python train.py --arch="transformer" --model="sound classifier" --dataset="short pieces for a synthesised band: melody, chords, bass and drums" --train_examples=26041 --n_mels=80 --hop_length=160 --input="log_mel" --spec_augment=true --win_length=400 --targets=["melody instrument"] --num_classes=20 --norm="layernorm" --norm_position="pre" --activation="geglu" --mlp_ratio=2.67 --head_dim=32 --fused_qkv=false --bias="none" --qk_norm=false --parallel_block=false --inner_norm=true --subsampling=4 --layers=8 --width=256 --positions="conv" --pooling="class_token" --mixing="cutmix" --label_smoothing=0.2 --loss="cross_entropy" --init="trunc_normal_002" --residual_init="none" --optimizer="soap" --beta2=0.95 --lr=0.0021 --beta1=0.9 --shampoo_beta=0.95 --eps=1e-08 --precondition_frequency=32 --max_precond_dim=1024 --one_sided=false --adamw_lr_other_params=0.0015 --grad_clip=0.5 --steps=11600 --batch_size=256 --epochs=114.0 --lr_schedule="step" --warmup_steps=230 --weight_decay=0.1 --adamw_weight_decay_other_params=0.05
Rows from block 4, named by matrix and row number. Rows with one number belong to one attention dimension. Each number is 128 + 24 x the weight over its row's rms, rounded and kept within 0 to 255. All counts start at 0. Numbers have three digits each. After the name is the row's rms in percent of the matrix's.
# q: attention query (model.blocks.4.attn.q.weight, 256x256), inputs 0-255
# k: attention key (model.blocks.4.attn.k.weight, 256x256), inputs 0-255
q.84 088:122109138087191144155125120165145124156085112112093135142099157117145111087110068124116156136090136141142119110128141101143094139083152109127100127121108148135142130186101095145185116135136112116173117113103121150120074146117148094125154163110143118157170141112108125147110096161079131137112155147157136096142106101139128133157109069142144113123176089140122100130107134141115126143119133186104128136114126136137097125132119125093146194108115112139111115111140100121131130131131091109140121149136151060088107128116130146159153153138128126084142129152140117103108133100146133106193133101119185120057157134136097107144119114121130100131086143157132120114145127134154183121143119118128096148108151120120144139168132102126159133117095099150141125140125122092130130113112076
k.84 092:147134121142140141068116129187147140140121129106134110126118138086119084115104113137127148143128164109122133109108125109128111148109107125097107154105150131142151158155114128138138144135138111130111125174143175107152107141158088110177108166107150103147129142129115117113161142078110121127142183147132112085160108140106085152120136124083144168102121184120167156098130111109097120151127163122160132176157120084137141140128169117134115137110127093112140138089101121160152097143164126113110150101139152161146106143113134106143098176136113109167097107151133130145140156124172140110131113097142149085141148100130110174153106124166130137133127128117113146073116136116182145098142114138129130134163081127101119145151177129148113135064164129152179119120143159086091132153137166
q.85 089:108166134114149103133152095128144149075162112122139101154144143132118149119112133142097123136118121090149108092124149145184121121169130140156129143126146115108157173105138147116122122118161148151126142145104138087154130142131108082127112163146128096089126134093122126111102182115097114151156142125126136143150152157113081126162129105135113184106098150103136102106102160118117103135129123127148151107104150150189131106120144103104160121114114150129171152091154160134110074159140205086139117104131107123152124115125120148124149137111148129159147141134114145117079183166144135141126098129164112090114112165110145129104120132090155115129119150195123114119125107129115105175160135116101098123116133095117131162135095066078159107130158157119124113116104137105133086148159157
k.85 094:169151171132139136105149114153126113111145104126100127115107125169147097109099155111127177140143089132112108122084101125143127160100121167135095159165149144142135132153146115116148135155120167114127104133145125172081120111158154146164183144130158161132150136126117122105124146126191119129121165173073116116137167113197168169123133139103111121152126143139123122126116140132143145140136127095125090127144127114140124128105169147106115088163121104128112146109168103124181141096148117119116120177147098119110130183174171127149152101130112130159152134160130116119142105098105124176115103120114159151122146124129151132115098110145103172126117123125111089151140119151145139141132110121108190155141177162088095082130123143097126148158116155127139145113154077164142145098152131
q.86 086:121128072127152166183116140180114120123133133136143137134118097097112114149112146135130132123141096100120168101143185140117157104145118107116128173150147100098151093144098106129134111112166111121181100143103123124153149092131115118145138124129150132097129104124130133153101109141083115104151166089143147147128129118145107149115121088123131142145156118082135135163072110102132127154133066163135169113147113095109131143108097098122148128164159149153136151135123154144126169117144093111064154137106131077137117125166124141158163112094094178145134126136131128159139104140103101113154081079110132107118112155148139135098154127117171118129104121100113128118151141139131112108102149114100138122089116083095104150149128121137149164103156126110131140163156149119078076147118072
k.86 093:117095136108137146100133159138083124179166094121131118090110180127143139108161125136144133103122138095151128144122142107174132190127162102142149117096126107105124137133151160135137139122102129168140140153128122146135126191128131160149086116139130071127147147147117155115127119120128113174109141132130136131100161099164131113110133167093137148119157136136136123138083135068128119145108118163138137170088160150153092160108115094078141111087141121141125145113100109094135148134129150099101164133115108152131112144131139124091124122134152099166116125150115155099115080133136153129170103106163127084115187103142129141110168153124137102116163130106099115126141146120128092105120170177127131141084079095091139115126143149091094156133164172084133158118120147138135078116142139
q.87 084:122134128083130145129145061140159154116109130110135126162140106104107134141161110148156148152102130160134113185156151146133104119097124137161170094189091116068115125096146102173154141149114151141156148106148100103142115152088151104147109156134137158155132146138092141144163154143159150152164110068118158106123095135157158113124111121134144143105123118118101158177092137145136164136139129122133124144093081130137075143143080121164101143146124163106134119125123146118112115076153149112102132133137129130137119134131097100163147128157116133151099129128141134143126131106103103160142107138165141174115138130120110165117121148118095117139103136109149135094118141165141130142157129134158174133136099121171137147114137084160125119105127153176168133166080130155118167192112125
k.87 091:112120130100153113137098125150136125107070188134164132108153169118148142171127151114100122127138126142166079120118114125112149097122141099111150137100157144141133163173115122137143108139121114133154141100108133158118150142117168124166130111170142150127114153153129090101149104081090166191120115123166159130167115111091135123130144144122169121155117111118139126102116123111150149139153147113127128126111180124140103133122123118114115096124157148106108139114150091141132157136098111096110146135108132093107162103139172102147105160171180129156096127144137118155150123091133103117089165155110113142182085137191146112121141093191144135177124141090110155163111132065138145105144123133114123112142085155076085112156137161135156119127134097139117148121135111108134124120131117
q.88 085:113127118122104120131127155158146111112070174121097137114137126129093156125151135125130133094110180192148137156171128119114120156130151108132110117132169120145144104121141119146123124129136115125075132149105133156116169140126132094133112141117085152113130141134152120118149109137109114134123151121113102147099140134142098143162105096140105128161168080085146103164111138067129117108112097128155109133155128097116125118203052111126122115172154140098099087126147125126155105132161120126152161156073152121140090184140106108140136141112091139101172150131152095107117146142128112166138113113143154133130140106118161169122103130134142151147093121139114126092091155108088134097159145107110145158148117148119104142150126154136166124143104155151119106137202138147078144140093117
k.88 088:128105134153156118148151125139129162166101126113153042116160126104129106095089132124102154124145120121121117106146106125142093119155171133145149094121144115089135114155066135155133148106109153099123123107137108089118111149095094124118141132122139168100123143147114151131129124162104137161119140113123098127137132105100138149104092098142111119139116114112147120107129123067101130113129056143127100172068160133106131151137115146129102135108128173147097139133082150145110142147138131136146107124155132160126106123146151072153110160113158126146109147141211143142127151172133117108132114139103109135117139082155148182124135153165121151092127140122088098148155148149123122110139128153111123113149115115146117135142148104121131081130127102072102105119107128086102085149098191
q.89 094:144145112080134122150086124144134171099123157144117117118115093140154113145052141150130124126088137118148109112158101163122139124110131126141068128130114140090075078154105098098108118104073114076150134099131083078111143127121122154105108145117193134124108113145149133138125103152144118152115098136122120129131133121123132093148099115129145093135138141161146151118114090090101106120137147129121146084079121144142101145133124155128116137116148163156133117135142111130118136156137190157120109104132133096077144139107161103146116137114127123136120108109156099149099107113183121102121115110138124096132096125120150107110113136118113155108087140113105124146186145122116157088117151122089133119109079187113138130169155120098136121154088126141194116156122148176122122158099140
k.89 096:104143087160136120098117128095127154144126114145106100096151133157112161114155151159126140106100143129115151097148177154140133190114170131143144130103160130131108128112128128171116113129131105111094122100133122109088127142153171132093137168134177119145138134147099132117189137131094112158150106128128166092130120101148145179129092118100152123120100125113121154092103099109108142159150161167126171173086115094135102169125137115148155156142123135100107098147137150128126097139118098095128145150116086135098119134134148097090138152136134143180169101094140161130079092145161130101144094167140106113115110055125129131110145169121152135119103113092127141101122133113140159128125136142121104100115137132153075142128146151153130111139109174142132114112155139163156123170088162
q.90 098:134098124176159139151132078124149117116160091080109151104098141103100080119118160131152135127131114159109182121156183089142131087103143147115170149198123158122108173091130139093134172125159121143145129121127136167105096093093111137126095140159119088126141133139113103123101133121129128111141137096163141141097148115124159144101063149158141123132141117111096135121113115138096144158143157125095111094098160105113110126143124125123124101160117123102118167136147124123138170140142148128107163103174156133153118094167102156123137123100136120136144130137104132127129143114094133141137123091108119172139141156149123150108122147109136120113093095129113133160132135137121096140150131098152147153142104068090094102105133128080092161149142110141097125110117089089134155139111055
k.90 095:151158118136089119141137180077121127139128153111106148120089113133149129147112142105190139145192126167115135145094127127144132112112155121138142103135138127088129118091149107170133106159130128144136127106123136136114099129155157121127110099161102084116124108112178165089102125089105121132107121110133108144104155108141094101124136128190121151154113139119121139130149100111137135124128129164110107193127131159098098159120070131113090072120115136125145139104109099114127089149140173118153122096149135150064097137109123184134107158095155145175082088125109129113119117096110166153101145139168117113146114139124096118103101117138166082146112120127146174165089114128114128132104154143122127113144097155126112126115119140127140134153120102164100121099114111144069147157112105
q.91 087:122131159138140119110120141103084127149088077127107106118141160132167142126116144123144117106181092092130110105118106145090133136120084120130108113090154113132154163139095156135113118136144113160114131147105148122148125121140142167096087146136137138141119103139116095165124152123164133129106154072174145119139095115129108101107143091169136126142135109158167186079121117025083150127115122143159158130128118129115174131091101151158161136138079117106162140187131146139140116120140082147143087136109125113146125116170152134107175115122116133119123143156120085101120110105139157174156130127135117172097121127086158104111148097136107156090135137169132137127111120131110123141077119136144146172109131118150146139131120147127171144133145125122127137154110136165109132108146162
k.91 093:137121117130101088106082167078162142178177131135123123141120119125149107113110140133152120146132152125132129167125100131141155131154126194126101101159111117115126158159140094099156150119117072113145142159129149109159144081151163133134124120134133114162103097133120115104141137114111101096146110160098156135115129159153155114109055152108120083079151122158129148146140140154133139111089100121121158118081149174137139125157149112109172137142125141137150124144166153094125142111138122162158160118166112092149113148122079126131171128169134120111132142170107116112170107143123122144088150092116135119101119130107111129116093152093111119097160127137143117077134093137151137104132128133149119094120147204100067093104142112154117137125143146113105085125133141116135155128115152
q.92 086:119108120130150109112108135112170106132114127128132108128115163143118131120135161129118137084140103105141136153150112134075112140146117125133150149149141113086118101174112141118120115074168139167143100147176153127129140085128126141136140125170140162116103130131115102125109135150137134123135130153133157126134076165131156117112130125174163114081093155119138123095159131096158106151165091125099134087138128069111110113137133127149148118107124118142139151129095111131097101114120061135146154120106129150113144142114134089111139106141110112135105104179141101130127080123164180077086051140103124141151151110113139112131179156161136151146121097101159101137100083147146122080104140119080107106121127136125125145129108108159123084106122116107130175107140189111113120146157079
k.92 086:117100167117153132166130140154129120122164128145124154126118143088154148129128146134136125166120205156105126101133108105141148151122104108130135116145161128203107088162091115080122128123090125147154114098085140136126109100150185097104116168138108092171146128131085147126109085139167113104145090099084121126143163102116162154126135102114155115106174114143118141132127126110095106146125126147121105154120104138116097092149144130097104137150123132110130175134129183071104122131138109145120129133141110103122114104106159144091150146119143162122158152141124152126128157158131120113120133069116111114137136097153165070146150117093129137117123132107123101098153129150099103136123176124141126068132113128110167155085140133138087159158119160112128093146124163140103131096103127
q.93 098:148127115097130134109088119108119215131127102116137141136124080124100127145120171099144111143139126132119155142142140131128120100086148106122140112092102140094110140183136159099098165115156131130176143103122142138089154118155160151178122146117100123089093122110144142094144159125141156147132142151101097100094131105135103099164121174169146154116157134166128144077141103110140163103131073135117148150149111151109110099117129135159139160130089125139152122111105126158131103138141141103141102167142157088113102101093132100178150134111144137146143110141144155094123131085128099115150143119150116147160134142114088110166152147164103147125132157161131142176143142107137129164119135081156119119153164110160171138155138083140141139114114081184112137112115141125125106135088137
k.93 097:140163154150136140109092121139147155139129097118089161110143155117099154158130143110102132122150108148146129124068144150077118143096118132135096147079119109123154153182141127119117125120118103131104142106133123134144166134134174142134095191156145137134138110123174183135126113101123151157113143164112104105145106113106081136156123150112127157122125130125130113112148120142126153100133153148107105141148084150164157107132126178123087117108145119164110140101115149167125102135124166157133150166116143110137085087129148099140147116156162122112121112143137102137146112139115092116152142177123107108153133155123126108142119137106169150136104185160137145104108081126122174106139128093094084081158148124178151112130096096130154127125095146092096134151145081140184170133118162
q.94 092:149122111116132117130110138173114138111135114119153143094166129068061084097164129102119162148145175173122125113093109142103118156131085108105108132117152114145133130169118102104110162134099145143145132141092101140159102130162088139121116116133139116129083093129114132118124101127147096092109164135106120147123179159142110106144127124154147144107188110153145113144108158093136162115120117155128105139128094158116133150071104127132152130130158144125159127105136127149105107098130183109135094146136108126134149107110116152091122147146106139122147100115182123102137130098113148106099148135136136147111104110129079131169149163137105154125116159150139099130102114182089125125128140092129155117095103125127126150116135114117132101173124078124189183161150102090101123185137131
k.94 095:152051126089114158156140145144099117137133117128108105122137153122106151090132096152118129185123167122117101147078139114146127167105098125111113157118092134154158166152093145143090098120125097068113144152094103208144103110123137068128126101112090169134141152109149139134132125135112154115129139142132086145132132134104111101107095133077105124130101132139093119088123152142137155128100100127107160113099149122128142123099114108160139126129157137141125123093187189098120140164098113124105150128125136146194101075148141115074128151122144153157122097154102099143097121115148095137141109140141102153137156070103098139124125155152145171144132125135125141134137101121118116117111115117131132140139158120094137120150160108130137138123141160135085150124108130099099114118125154
q.95 083:082118122140137107124125156128132165101092120087107145154120087139137077154077145149138127155174127110166113166093144121142130159139074155131133116124135151109131153128164128127130157147098117145131105135140162176108161154111133145082117122117100138143175087128139109101146113142104186158141152150089169143110116161127129159116113138117118111136119137142101111187117106125075138149125087117130119113127115131136121089127146108139105143147176128134157099095136147122112144088149167085117114105124144141170163135074136125096124098119165104128139134129162131122112113128110132095138117162135157172136116126126143130111181113146147092155122140188095115164148128147130149092158132123124151152121095174103119099137159153116087108092154115116103147117132085106172154111105112
k.95 085:180146119127144119130154118163105102097100112151139173144132194110110152127137089121111137144119127095165152104138145142143118094101102113162143159151118133127119127116154127144122107095134143157140157164111156173142123158130111111129142140155134132157156142162146136159132153157116098141099106115119111137123133163086122102108171168119119137110121131142092123106110117093079153140155083131101151141134118148105131121117130099147137087146185155135120113124123108107163153143139136123125094109064125144080087155165107190159129151156178106153093117125142136143171152154115115140157144126129143116121119132123092120104119148130128153177169103113151131157129126123113130127099147117080148098200137143142143147174100145109100123139110092154086117102139138138155178085103132